{
  "arch": "mlp_mixer",
  "model": "image embedding model",
  "dataset": "rosettes with rotational symmetry",
  "train_examples": 195000,
  "image_size": 64,
  "crop_scale_min": 1,
  "horizontal_flip": false,
  "color_jitter": 0.1,
  "targets": ["mirror"],
  "num_classes": 2,
  "embedding_dim": 64,
  "norm": "layernorm",
  "norm_position": "pre",
  "hidden_act": "swiglu",
  "mlp_ratio": 2.67,
  "parallel_block": false,
  "inner_norm": false,
  "drop_path": 0.1,
  "patch_size": [4, 4],
  "conv_stem": false,
  "layers": 14,
  "width": 160,
  "am_softmax_margin": 0.2,
  "am_softmax_scale": 30,
  "init": "kaiming_normal",
  "residual_init": "scaled_by_depth",
  "optimizer": "muon",
  "muon_scale": "original",
  "learning_rate": 0.028,
  "momentum": 0.95,
  "nesterov": false,
  "orthogonalizer": "newton_schulz_5",
  "adamw_lr_other_params": 0.0018,
  "max_grad_norm": 1.0,
  "max_steps": 19400,
  "batch_size": 256,
  "epochs": 25.5,
  "lr_schedule": "wsd",
  "decay_fraction": 0.2,
  "final_lr_fraction": 0.1,
  "warmup_steps": 970,
  "weight_decay": 0.003,
  "adamw_weight_decay_other_params": 0.05
}
Rows from block 3, named by matrix and row number. Rows with one number belong to one neuron. Each number is 200 + 40 x the weight over its row's rms, rounded and kept within 0 to 999. All counts start at 0.
# gate: MLP gate (model.blocks.3.mlp.gate.weight, 416x160), inputs 0-53
# fc1: MLP up (model.blocks.3.mlp.fc1.weight, 416x160), inputs 0-53
# fc2: MLP down (model.blocks.3.mlp.fc2.weight, 160x416, transposed), outputs 0-53
gate.48,189,227,164,166,242,211,160,242,176,179,207,147,170,198,175,101,177,153,177,214,130,184,176,279,202,148,214,143,223,225,194,211,217,165,243,99,252,211,212,241,237,208,285,197,121,178,190,233,164,140,236,183,213,226
fc1.48,250,257,204,274,243,180,274,214,207,253,244,246,244,146,225,134,261,203,133,190,245,159,264,151,207,211,197,161,178,256,213,209,207,156,244,132,221,213,182,171,165,174,225,230,209,230,188,211,184,194,199,214,199,170
fc2.48,185,173,183,255,213,184,185,210,204,220,178,177,232,155,222,155,181,252,191,120,153,224,197,316,247,120,177,188,278,199,209,177,132,219,175,236,272,217,194,237,179,120,211,195,230,208,179,224,171,216,214,167,263,202
gate.49,141,248,191,154,180,257,113,240,212,218,264,211,173,259,204,173,180,214,205,229,237,190,196,126,199,228,201,229,211,192,164,225,213,173,246,154,204,230,186,198,166,144,230,266,236,225,198,194,227,208,277,148,230,168
fc1.49,158,170,192,217,199,150,155,265,198,129,144,162,223,168,266,232,249,258,219,220,173,267,193,269,161,161,158,161,203,280,205,179,223,192,218,178,237,182,169,178,237,215,238,116,194,213,191,228,169,236,162,285,171,210
fc2.49,105,208,131,230,229,178,117,273,166,276,137,146,211,185,196,154,189,270,245,224,196,263,206,191,223,229,220,160,248,198,216,251,180,185,237,167,209,189,237,172,268,223,142,186,220,206,140,133,182,169,221,135,190,220
gate.50,261,192,128,112,133,204,241,208,209,101,225,169,152,223,294,168,206,190,164,204,138,176,225,144,262,246,211,158,166,199,164,172,121,174,228,194,178,279,154,269,306,186,161,148,131,201,210,233,208,226,226,187,287,254
fc1.50,208,138,208,205,232,218,157,232,231,192,188,173,232,279,178,132,176,242,166,177,226,241,157,125,173,210,194,69,178,161,195,197,201,321,209,253,184,155,154,199,233,238,206,198,206,148,236,238,185,137,281,219,191,185
fc2.50,234,186,202,238,140,214,249,308,182,205,177,173,232,134,152,168,251,218,123,224,255,138,235,142,219,214,201,174,240,191,238,222,194,209,212,251,153,245,143,194,210,160,194,234,133,171,197,246,201,157,235,222,173,169
gate.51,172,169,202,184,164,221,219,261,179,151,264,205,246,196,164,258,193,246,208,208,226,163,155,154,187,238,219,153,217,167,170,220,245,273,176,194,172,208,194,223,147,240,168,180,202,224,233,187,221,252,200,218,204,206
fc1.51,264,184,262,167,123,245,157,254,234,193,190,154,267,200,230,194,286,223,230,175,217,192,195,193,302,147,170,185,177,171,205,248,151,186,177,188,141,228,264,149,178,177,262,108,173,251,238,212,150,196,281,192,205,144
fc2.51,164,209,268,155,211,217,176,278,258,159,160,72,245,158,235,200,204,271,182,210,265,215,189,160,139,119,173,146,280,160,254,234,234,160,199,265,214,160,202,207,187,245,215,209,179,265,190,167,177,180,276,151,197,227
gate.52,177,152,150,191,207,149,176,136,199,184,229,184,165,185,256,184,223,228,285,270,230,206,211,209,187,210,224,208,178,153,166,194,211,269,223,176,268,230,190,262,240,239,178,239,249,212,197,198,210,232,236,239,225,194
fc1.52,236,231,227,336,247,251,247,294,212,205,180,162,202,194,160,169,171,200,143,168,247,180,149,228,224,121,191,248,226,264,158,190,201,224,176,160,182,235,269,208,145,163,193,240,154,176,161,244,197,233,200,195,176,204
fc2.52,267,282,240,281,229,211,200,199,205,233,94,246,180,184,204,227,277,251,209,162,203,194,183,218,182,164,231,236,187,191,106,138,207,224,216,283,161,164,281,197,184,258,250,158,164,173,215,215,135,128,208,227,160,170
gate.53,207,156,259,147,151,239,228,215,210,202,200,166,184,270,147,231,150,245,250,182,191,209,165,178,246,224,289,211,268,240,237,220,164,184,159,153,271,256,231,323,184,218,277,194,247,166,180,184,215,186,148,184,233,279
fc1.53,201,197,193,236,190,251,199,157,161,157,195,298,173,217,259,220,183,221,140,206,251,220,190,134,174,216,231,266,179,162,151,159,238,301,182,256,223,167,215,238,149,225,255,152,241,188,222,200,175,152,234,217,179,258
fc2.53,177,245,286,199,232,132,221,188,181,154,147,207,154,197,229,209,237,103,185,257,233,185,223,170,232,239,190,196,237,274,196,137,162,213,262,260,196,199,170,113,142,169,219,193,214,179,318,236,208,144,180,243,166,216
gate.54,171,238,188,151,206,226,147,190,226,221,161,215,196,210,210,185,225,183,229,170,291,166,221,187,248,229,158,143,103,241,162,205,279,247,231,175,211,176,203,229,172,147,240,250,271,203,190,179,232,230,157,262,227,196
fc1.54,99,194,129,211,177,181,200,181,189,133,214,149,115,238,213,210,197,223,148,175,186,202,161,130,175,146,212,202,140,184,234,199,218,168,208,194,136,213,251,241,220,195,226,207,161,196,192,230,204,201,234,179,231,139
fc2.54,104,233,226,224,245,189,200,171,184,230,228,167,214,194,241,247,193,165,232,226,150,211,312,168,180,245,178,125,184,205,215,174,176,172,249,224,201,194,225,189,228,165,144,132,221,190,213,211,195,203,196,251,160,233
gate.55,230,230,243,141,195,191,278,158,145,264,228,183,128,235,169,187,202,235,142,200,240,243,161,182,120,207,209,179,227,174,198,212,275,141,200,181,220,188,214,227,177,178,154,191,183,190,197,122,208,174,224,146,250,177
fc1.55,222,307,213,209,212,241,225,156,148,109,205,229,225,176,221,232,227,267,191,119,210,170,197,191,139,159,281,268,182,166,182,181,257,227,190,216,270,159,190,168,176,228,276,216,202,159,147,196,206,177,154,152,271,190
fc2.55,139,199,211,153,179,171,270,204,233,247,206,250,201,167,220,183,141,262,220,161,194,230,250,196,156,218,213,206,185,178,205,194,221,244,241,190,169,235,224,177,280,220,246,156,200,188,192,221,179,162,218,167,166,172
gate.56,203,228,224,200,138,248,236,195,266,216,237,213,209,187,213,268,174,223,138,224,292,251,193,233,196,155,207,180,213,176,164,209,253,151,209,215,183,233,184,269,180,209,146,179,190,147,235,225,229,219,195,201,207,123
fc1.56,163,239,203,212,176,264,252,266,259,243,204,262,217,206,118,264,206,174,243,217,148,259,239,237,153,150,229,149,218,140,189,204,176,213,207,186,190,237,198,196,226,213,177,172,144,206,254,220,190,119,149,169,214,165
fc2.56,204,245,235,249,184,208,206,222,168,127,176,116,200,145,134,209,252,170,186,132,221,178,207,276,220,197,183,128,268,221,163,227,248,212,197,144,162,168,119,229,112,148,223,266,186,213,212,166,234,186,208,285,199,193
gate.57,247,209,248,226,164,177,278,144,222,249,202,116,195,260,258,204,187,181,247,225,199,202,294,151,249,166,231,186,186,166,216,167,208,207,299,156,173,180,186,245,189,200,185,241,178,238,211,204,198,251,216,183,202,224
fc1.57,153,266,158,209,199,248,185,235,187,168,143,212,172,131,258,212,168,240,233,205,188,173,236,268,146,195,188,101,147,159,140,213,193,201,156,207,156,201,210,158,92,197,187,190,224,206,161,179,149,219,136,188,164,202
fc2.57,197,173,142,162,241,156,196,242,88,232,194,193,194,180,244,287,219,205,234,140,247,202,189,204,256,210,172,199,144,209,235,203,186,240,181,253,136,217,146,182,197,243,184,200,241,251,208,238,111,179,176,177,198,152
gate.58,197,269,205,154,244,220,202,225,213,166,218,92,265,209,118,228,247,164,183,209,174,165,257,122,219,134,204,247,172,193,217,241,204,221,205,179,201,187,230,283,203,142,155,141,211,168,193,215,213,195,160,176,202,175
fc1.58,207,164,214,205,112,216,212,126,239,133,167,193,221,236,163,213,223,240,159,219,198,186,289,165,155,116,186,191,172,259,262,181,234,228,220,205,162,226,194,223,244,195,202,192,254,162,208,179,207,244,278,254,161,294
fc2.58,239,171,233,183,210,225,236,247,137,223,268,161,129,116,248,183,196,193,176,241,134,243,230,138,197,192,211,238,172,193,198,264,202,195,227,151,161,180,244,194,204,202,233,229,243,191,208,186,190,157,224,158,124,196
gate.59,238,185,208,215,203,257,211,155,213,135,197,195,140,169,76,250,152,187,187,126,274,202,201,186,221,205,208,195,248,174,232,156,183,243,206,206,153,162,226,174,78,232,139,147,149,205,180,220,192,173,165,217,212,277
fc1.59,205,182,184,172,128,234,240,192,131,251,150,120,204,222,243,180,210,212,196,214,162,149,225,184,194,182,223,175,208,208,231,171,218,176,229,190,161,282,176,245,271,233,280,177,241,298,152,237,148,242,263,203,211,190
fc2.59,252,196,257,133,129,227,236,224,174,247,215,250,160,176,173,292,113,223,154,201,223,225,202,158,220,199,222,134,190,214,176,197,176,187,208,178,224,224,173,166,216,201,176,178,138,155,182,202,283,168,267,194,163,224
gate.60,180,199,230,169,237,167,134,209,268,195,227,192,229,200,157,204,165,209,222,158,222,264,198,201,185,185,164,191,206,236,204,226,254,250,239,184,242,225,280,211,144,244,210,194,236,214,190,223,202,271,185,296,260,231
fc1.60,151,291,150,137,170,103,324,183,238,165,147,276,237,241,195,235,230,152,148,192,115,155,255,228,195,183,187,155,197,197,143,247,152,203,210,212,188,192,200,272,278,266,189,231,210,198,248,217,218,236,251,178,206,155
fc2.60,215,216,236,231,175,207,158,166,273,149,184,184,183,116,215,157,158,163,216,168,233,204,225,204,184,222,211,229,182,192,150,228,170,169,166,180,183,244,218,158,200,181,107,211,220,201,247,147,186,188,165,210,159,215
gate.61,151,196,197,178,209,117,191,187,180,206,186,178,235,190,229,189,185,209,291,183,163,257,209,158,152,279,139,203,186,238,195,289,173,169,221,214,125,203,281,230,233,192,171,211,150,187,134,210,225,204,257,219,256,185
fc1.61,217,188,242,185,203,151,75,186,169,162,154,226,210,214,233,198,146,163,266,163,166,201,158,199,157,286,187,178,167,238,153,208,180,209,212,215,152,148,270,195,157,148,220,233,187,240,201,148,226,188,301,238,208,229
fc2.61,241,165,264,175,211,122,127,162,238,148,152,218,240,135,145,211,238,265,213,202,161,193,300,191,189,159,179,165,207,229,142,177,105,174,75,142,205,177,196,205,181,172,175,239,186,191,206,189,158,211,222,224,143,187
gate.62,203,225,192,248,170,155,174,205,183,211,184,188,209,227,165,223,205,247,213,158,291,278,205,152,154,202,125,156,251,230,197,202,163,174,198,201,202,166,170,215,271,190,259,274,210,250,201,216,214,239,211,150,244,103
fc1.62,176,267,256,204,201,113,219,218,290,155,131,142,196,218,234,228,138,227,228,230,235,143,178,161,178,131,212,241,288,204,196,201,201,181,177,223,239,207,152,235,195,184,216,211,238,207,207,218,174,216,188,185,209,232
fc2.62,327,165,215,174,213,168,141,155,192,164,209,245,205,169,216,272,193,252,154,248,190,178,218,135,203,248,153,262,254,198,183,142,165,229,224,314,168,232,188,241,140,215,239,252,178,186,242,218,180,120,206,134,213,182
gate.63,149,272,178,219,206,275,205,242,231,157,210,180,217,207,156,161,219,184,201,209,159,207,193,162,259,161,236,161,293,196,243,181,180,153,206,129,130,232,239,197,175,194,162,171,137,266,198,193,141,174,209,283,172,215
fc1.63,219,233,158,177,191,228,179,207,198,167,176,111,184,197,185,182,221,208,205,264,208,248,257,270,184,201,153,160,173,218,232,216,222,231,209,251,72,146,205,208,237,175,261,173,208,188,248,211,184,173,193,169,174,210
fc2.63,112,128,176,130,190,253,267,239,294,217,165,161,161,136,178,206,160,187,251,195,227,155,206,210,228,198,262,122,255,241,172,211,239,184,251,156,204,258,253,151,171,185,212,241,229,182,257,135,197,221,174,182,151,232
gate.64,256,276,155,236,181,180,213,179,244,68,109,235,207,196,140,125,258,189,178,223,234,210,196,167,115,114,199,203,150,227,241,161,200,221,216,197,138,217,186,229,186,144,160,240,192,179,186,197,211,151,251,141,178,255
fc1.64,274,161,216,281,160,205,143,158,152,172,171,214,210,184,197,218,169,176,157,174,215,182,214,215,232,263,269,228,228,274,214,202,154,133,267,197,184,239,210,201,215,164,182,170,165,218,246,181,198,230,131,253,172,131
fc2.64,170,159,200,218,235,182,187,206,166,240,195,276,214,240,218,273,183,291,183,184,232,209,150,183,129,225,159,186,184,167,219,207,242,136,194,123,232,147,197,151,120,169,239,300,141,163,203,193,209,179,170,195,230,209
gate.65,261,198,194,208,140,171,281,138,237,186,144,237,128,151,238,221,156,250,200,236,171,209,266,176,246,206,180,199,221,229,194,199,176,210,219,137,126,126,273,235,174,239,157,193,204,229,203,179,188,200,205,215,194,260
fc1.65,158,194,236,174,261,173,142,185,213,248,219,175,199,196,172,223,181,243,166,164,250,193,109,155,75,184,158,197,200,205,161,239,190,208,248,242,214,155,160,211,243,269,237,159,209,203,236,168,252,203,251,233,257,238
fc2.65,157,177,226,213,182,263,180,180,185,167,162,177,179,152,182,205,263,231,194,221,238,228,248,160,174,216,168,249,165,222,229,225,108,196,214,245,213,199,207,198,199,228,228,227,139,212,208,218,204,181,234,155,225,226
gate.66,135,231,171,202,234,259,210,215,179,188,179,277,227,280,208,164,192,174,191,239,127,291,236,196,169,234,209,172,213,239,189,204,198,197,254,139,228,163,193,330,196,237,204,200,201,188,189,147,209,202,211,197,262,92
fc1.66,189,236,119,256,205,216,194,212,232,123,160,248,189,130,204,235,193,198,244,205,231,179,163,178,150,114,128,255,239,201,266,186,190,215,188,206,215,288,263,234,213,189,143,226,224,203,113,192,210,151,184,272,218,163
fc2.66,244,364,85,168,132,183,210,189,183,226,210,156,234,181,161,217,217,272,164,190,232,176,113,269,200,185,211,169,165,154,170,213,244,192,211,178,239,265,171,161,220,194,170,214,189,174,183,270,289,221,194,200,191,209
gate.67,237,102,212,251,156,309,157,184,208,281,169,200,150,162,160,222,209,202,276,179,93,249,189,184,221,247,148,222,197,180,196,188,219,255,162,164,221,229,162,202,125,186,153,196,248,204,239,205,216,221,213,156,179,156
fc1.67,222,339,267,217,173,132,181,246,178,209,175,154,171,232,236,191,192,207,193,219,278,156,180,209,168,163,167,246,261,229,233,209,182,284,205,205,276,173,162,232,335,210,243,256,189,181,275,159,195,203,191,130,243,190
fc2.67,210,189,238,223,119,224,154,185,217,170,213,245,235,187,206,224,215,217,150,237,199,160,214,196,243,185,219,201,212,198,113,208,168,277,190,256,197,198,221,226,231,159,164,226,249,190,275,173,286,239,193,109,209,190
gate.68,185,228,266,158,182,255,164,174,214,171,256,131,177,127,213,196,216,223,163,180,156,176,200,260,146,163,118,185,217,198,210,191,200,200,184,151,296,153,238,214,177,218,165,213,164,215,211,189,153,271,161,196,221,233
fc1.68,222,242,163,236,181,237,182,177,134,183,251,146,238,178,240,168,248,185,149,199,228,204,262,275,194,183,108,217,102,91,190,137,150,190,186,205,184,238,206,156,173,276,116,169,206,188,201,145,223,247,158,172,172,269
fc2.68,127,247,193,211,186,232,185,242,202,181,221,126,224,261,103,183,180,241,195,162,172,284,209,238,126,205,240,243,140,150,128,210,255,219,244,167,211,152,181,223,189,248,215,194,201,206,191,192,251,201,255,161,268,213
gate.69,272,214,181,86,191,221,181,193,228,225,247,269,211,260,191,215,169,169,150,187,241,141,208,222,208,241,204,187,295,137,169,196,212,168,206,150,220,203,197,252,172,204,83,195,202,198,188,185,204,153,193,183,171,211
fc1.69,143,184,145,224,186,258,153,229,156,270,151,120,213,184,192,148,178,150,290,214,245,171,138,236,217,202,220,147,67,268,213,235,190,181,156,194,198,244,193,173,157,218,183,212,189,229,142,223,157,183,223,203,221,163
fc2.69,214,307,220,202,218,274,209,253,181,212,120,212,237,163,207,135,212,241,212,255,155,189,237,243,232,161,241,154,138,211,207,208,153,167,164,230,197,231,112,224,218,125,200,245,162,161,182,177,183,198,192,252,184,191
gate.70,168,212,225,203,186,251,292,237,264,174,258,98,241,217,206,191,167,223,159,229,199,219,177,189,203,269,148,186,202,148,216,171,163,249,273,163,189,167,133,213,264,202,166,138,164,182,170,207,198,201,142,233,219,198
fc1.70,223,174,175,168,201,238,79,246,175,247,241,205,162,179,206,124,160,237,215,142,163,242,167,218,257,206,205,223,96,114,164,224,184,254,201,153,217,131,157,164,204,214,187,219,255,237,187,207,148,147,134,175,214,228
fc2.70,233,182,191,185,191,156,203,187,205,196,217,156,189,239,210,152,197,294,159,236,209,272,244,229,199,274,209,257,219,204,212,245,265,276,173,178,137,163,206,237,254,140,206,190,287,156,208,201,192,159,179,149,196,238
gate.71,255,195,146,144,206,181,139,210,175,101,278,170,221,142,195,177,200,200,166,198,176,221,200,155,255,223,255,171,184,193,128,212,238,254,251,188,209,201,165,227,148,296,245,261,207,152,279,197,209,206,171,156,229,208
fc1.71,201,146,165,164,229,172,111,200,176,182,147,169,195,146,197,304,187,214,156,219,218,219,192,155,202,254,250,214,172,233,216,204,168,157,176,241,235,239,179,219,181,231,212,190,260,207,210,234,183,226,272,190,177,221
fc2.71,181,251,269,221,171,239,165,149,183,260,215,211,177,143,146,281,256,177,162,216,210,213,178,254,155,227,192,224,238,180,144,278,184,199,198,219,240,194,207,207,154,228,188,209,211,191,195,236,206,178,199,234,208,186
gate.72,183,228,199,153,213,242,278,168,180,189,260,199,133,226,158,296,185,226,241,178,212,200,200,177,180,206,305,159,140,146,217,204,176,204,181,233,168,132,91,212,231,221,228,172,161,180,191,199,252,200,160,174,174,230
fc1.72,192,230,165,286,268,267,156,208,203,152,227,219,232,154,205,229,271,196,181,159,233,218,191,185,231,186,273,179,232,196,314,215,210,136,255,213,184,186,98,143,246,214,258,180,128,94,216,161,217,186,227,166,209,160
fc2.72,164,277,209,210,225,172,207,200,152,211,208,171,202,140,215,131,184,162,166,219,238,212,177,190,186,211,234,234,259,186,154,189,204,113,311,184,246,200,160,210,241,179,164,205,165,246,209,242,128,203,150,233,171,223
gate.73,154,237,170,136,202,131,160,282,275,81,247,195,190,151,182,164,177,207,149,179,270,185,262,193,178,195,204,178,253,232,240,213,200,158,222,210,100,247,200,250,221,170,200,204,159,200,137,202,221,149,226,227,221,199
fc1.73,161,284,175,206,202,227,174,232,244,201,219,150,219,208,197,230,184,231,148,226,242,211,180,203,132,252,209,260,162,205,178,226,147,190,213,153,194,136,250,182,300,152,144,168,161,206,201,208,201,198,152,192,224,199
fc2.73,176,226,175,221,214,131,267,139,238,191,241,221,156,120,205,238,179,264,167,181,250,227,282,190,192,200,266,211,210,206,138,247,184,311,162,260,206,135,168,231,119,212,189,190,205,188,152,265,180,220,187,163,224,151
gate.74,224,262,165,239,209,239,195,197,205,177,201,230,215,188,189,151,242,211,238,262,224,269,192,206,133,96,233,237,91,254,236,253,220,147,172,194,149,158,175,233,199,194,51,173,210,206,157,264,155,202,192,164,246,266
fc1.74,222,221,188,187,202,185,154,173,141,185,159,229,184,112,183,238,209,218,138,201,297,175,194,175,193,232,261,192,188,235,194,221,240,206,239,184,245,116,251,228,180,135,299,219,202,199,265,195,151,176,246,181,181,207
fc2.74,162,184,246,183,224,147,237,217,250,236,207,213,258,184,174,240,246,204,235,247,254,250,166,183,199,127,193,231,212,187,193,202,233,219,230,134,185,169,264,193,152,116,194,237,136,208,200,231,168,221,181,151,160,257
gate.75,168,167,189,131,206,221,187,169,242,267,269,100,212,148,224,160,216,266,194,216,170,190,190,186,235,246,220,178,180,211,221,165,173,220,199,186,242,226,170,221,192,211,242,220,154,247,198,235,253,186,254,153,238,147
fc1.75,178,170,146,110,311,164,157,257,207,219,230,198,235,156,260,223,225,167,215,186,198,228,176,250,222,147,180,222,174,178,128,212,179,214,169,239,261,268,139,234,166,159,209,204,163,247,198,229,185,235,214,177,224,234
fc2.75,155,152,215,158,184,182,181,201,242,143,219,222,216,192,167,269,229,192,165,201,178,197,199,236,250,254,131,176,172,164,178,187,219,253,210,256,212,203,159,165,196,151,224,251,192,238,184,178,196,157,223,216,222,152
gate.76,298,225,221,137,159,216,220,105,158,133,220,150,246,212,253,154,206,240,160,209,234,235,189,222,257,235,193,224,181,169,186,212,224,252,188,201,179,137,216,213,168,189,230,169,208,220,162,206,186,140,230,185,189,215
fc1.76,210,201,150,227,154,179,232,132,224,219,200,202,323,180,244,155,180,245,146,230,168,225,217,122,205,183,300,168,207,266,258,205,228,204,159,277,154,166,216,199,192,272,212,210,230,158,187,205,174,150,186,140,185,137
fc2.76,250,210,260,203,162,175,135,177,193,137,194,237,232,157,239,146,192,232,199,177,173,239,202,147,135,240,148,246,264,202,216,236,196,138,192,202,186,68,161,138,180,146,207,253,206,196,225,268,205,175,129,196,195,201
gate.77,204,263,217,116,260,247,230,224,175,106,304,181,226,233,171,145,172,204,189,170,145,140,181,131,118,250,193,143,199,209,210,248,227,133,202,203,244,237,259,248,144,192,219,228,109,222,149,157,244,226,195,148,213,205
fc1.77,217,208,212,268,112,197,230,202,130,166,252,220,177,210,222,158,155,136,229,191,130,193,172,156,225,240,216,164,311,130,149,188,118,220,179,130,219,173,164,227,257,169,209,169,218,227,212,265,145,171,277,179,194,240
fc2.77,237,205,178,195,257,159,198,209,206,202,218,265,200,205,152,252,270,255,214,211,235,206,224,221,200,186,175,243,192,178,140,246,114,163,172,181,182,210,199,163,182,215,198,82,188,163,150,285,205,216,246,186,198,222
gate.78,223,281,225,175,214,167,128,159,275,181,225,277,171,227,230,166,157,247,136,230,192,192,202,217,174,287,167,223,243,200,229,183,210,142,190,141,232,247,213,255,195,218,140,141,172,197,166,148,120,238,147,158,287,238
fc1.78,161,233,203,172,240,258,224,161,175,164,253,167,230,231,256,219,137,168,207,228,185,212,248,138,190,251,231,253,191,168,201,269,249,178,204,197,133,154,232,189,190,267,132,235,165,191,215,169,165,200,139,183,218,226
fc2.78,214,208,240,151,247,235,237,236,195,179,208,271,242,197,146,160,188,241,316,247,185,185,209,157,183,138,150,217,137,156,231,166,193,210,157,266,280,155,216,257,180,269,260,167,141,144,263,196,210,213,144,205,138,256
gate.79,135,232,210,276,287,272,247,263,270,198,229,193,206,240,207,153,194,240,216,292,245,258,161,222,217,219,173,240,265,170,233,159,141,180,192,201,184,177,187,240,208,193,228,132,185,225,171,251,183,191,139,137,226,199
fc1.79,165,216,131,261,166,216,225,196,231,203,170,226,227,185,142,196,248,253,271,193,188,196,240,159,191,215,246,206,154,130,236,183,137,198,177,136,246,199,216,171,151,199,202,203,262,215,179,222,218,80,214,215,236,169
fc2.79,281,176,178,177,235,140,234,199,184,218,162,148,229,184,199,279,157,299,147,209,253,143,223,248,179,231,254,227,235,198,217,136,200,295,214,245,155,214,172,182,194,174,243,307,175,202,183,171,208,157,201,148,207,151
gate.80,197,183,188,204,160,247,221,190,183,196,172,173,119,162,159,255,140,235,183,169,206,275,174,195,138,211,238,168,280,184,288,222,180,127,216,208,151,164,161,247,225,225,303,192,140,203,194,192,193,252,158,257,194,224
fc1.80,205,235,165,258,174,216,293,185,213,150,167,219,209,134,193,220,144,209,162,205,178,203,261,205,184,224,221,219,199,157,251,269,204,111,242,180,215,173,212,240,186,207,100,178,163,178,199,192,183,172,191,199,209,162
fc2.80,188,187,235,176,180,168,184,126,182,151,217,191,195,223,261,209,210,222,204,196,171,247,186,198,197,184,178,247,232,205,135,73,136,239,247,155,183,222,179,245,195,200,227,222,243,235,186,226,216,123,177,183,155,116
gate.81,207,222,155,182,168,173,253,237,198,232,224,186,292,186,249,258,168,205,141,180,225,160,160,223,199,165,181,208,187,182,179,168,207,207,216,174,165,225,241,224,240,186,282,235,231,106,157,178,184,154,241,114,212,285
fc1.81,147,188,130,106,175,208,172,225,257,267,235,297,251,188,145,210,168,238,260,220,196,205,132,173,197,189,167,224,215,220,213,167,175,146,224,215,143,165,248,176,246,200,230,171,127,223,144,147,185,236,135,166,252,196
fc2.81,124,197,68,150,259,191,199,211,191,186,230,229,174,201,177,174,204,202,201,167,189,261,114,157,293,176,190,181,165,231,286,159,230,241,214,176,182,232,253,200,257,167,135,260,168,214,157,229,167,229,236,162,255,204
gate.82,226,228,223,137,197,166,143,221,184,205,160,174,238,252,282,286,272,165,159,145,167,252,95,216,191,239,157,207,179,230,177,205,196,198,184,172,242,195,216,239,126,205,280,275,250,111,207,226,240,128,254,166,246,248
fc1.82,144,182,247,192,154,222,190,217,120,270,166,226,236,296,209,230,231,142,216,187,224,190,165,136,238,191,191,246,148,106,198,167,174,224,265,216,266,241,194,221,153,186,227,165,214,206,186,232,223,218,212,213,136,219
fc2.82,255,271,223,242,164,175,172,203,218,214,243,210,225,148,158,222,213,231,199,217,174,196,134,172,210,169,238,231,252,180,240,217,227,148,240,147,254,124,190,198,186,186,222,197,180,181,154,259,190,273,261,179,70,197
gate.83,182,196,156,223,220,262,207,242,143,158,278,179,172,204,137,185,190,157,156,210,259,165,109,252,264,166,163,185,198,138,234,199,246,230,140,228,156,235,264,261,191,220,158,217,211,212,244,205,155,258,215,207,224,253
fc1.83,141,232,173,193,190,158,212,208,183,128,176,187,178,143,266,283,214,158,173,270,156,187,96,209,188,101,211,133,204,226,168,185,226,212,159,145,182,251,211,188,202,232,199,156,197,156,210,216,254,160,157,222,232,263
fc2.83,245,186,216,210,167,266,189,159,212,102,205,206,249,220,189,247,98,189,183,223,223,231,287,250,187,223,229,103,211,172,171,134,112,147,224,238,210,197,218,190,243,210,183,118,190,202,192,232,177,187,169,180,165,215
gate.84,266,221,272,226,221,211,183,163,217,163,226,234,237,222,233,180,169,245,197,148,170,195,163,175,167,285,229,167,242,166,293,206,216,243,264,214,175,203,198,246,146,235,319,198,209,239,199,195,216,209,177,282,234,182
fc1.84,154,195,156,225,223,210,262,202,252,220,139,224,137,246,159,248,162,165,239,230,214,203,120,211,213,214,209,229,182,241,209,198,271,147,170,182,205,111,221,231,147,136,118,169,145,198,181,227,156,203,164,197,201,304
fc2.84,185,203,172,259,218,102,168,173,221,219,136,268,125,222,142,235,124,169,201,184,185,195,213,267,218,228,165,270,234,205,117,175,195,217,156,180,186,189,226,139,230,220,156,199,180,161,211,193,206,262,211,191,207,219
gate.85,193,204,201,172,166,259,185,163,275,218,267,238,178,258,182,242,226,260,286,182,154,229,218,157,235,247,211,173,245,165,198,145,180,170,199,240,202,254,209,278,175,162,213,186,187,237,146,198,201,239,240,171,180,138
fc1.85,276,166,169,186,200,211,180,176,209,104,196,300,162,228,195,196,229,273,132,130,163,194,199,234,135,211,169,193,261,182,210,205,208,244,192,238,170,216,193,152,205,199,196,203,170,215,101,176,219,153,218,177,166,191
fc2.85,226,159,137,158,129,138,184,208,181,211,191,201,234,169,206,189,203,147,247,184,199,149,168,193,159,204,211,152,191,169,234,228,207,209,173,212,185,174,185,224,253,169,165,171,202,229,90,267,242,259,184,179,215,156
gate.86,169,156,209,201,228,213,189,189,168,128,261,198,138,212,188,223,195,211,219,156,211,163,138,241,228,257,160,224,181,227,246,240,224,184,180,218,228,245,185,225,139,259,218,227,133,232,174,228,234,335,220,153,115,212
fc1.86,130,200,155,215,228,198,242,146,181,211,162,162,354,195,210,192,191,200,213,185,230,146,220,229,171,236,188,227,189,229,266,201,174,196,187,200,188,186,127,223,236,238,217,186,244,262,180,233,184,251,214,177,170,212
fc2.86,192,146,108,222,200,226,259,156,200,202,156,134,246,217,163,289,237,203,224,239,335,228,236,238,225,253,167,208,161,162,258,256,180,199,250,157,160,222,174,238,220,231,177,193,220,192,219,211,204,214,167,215,158,208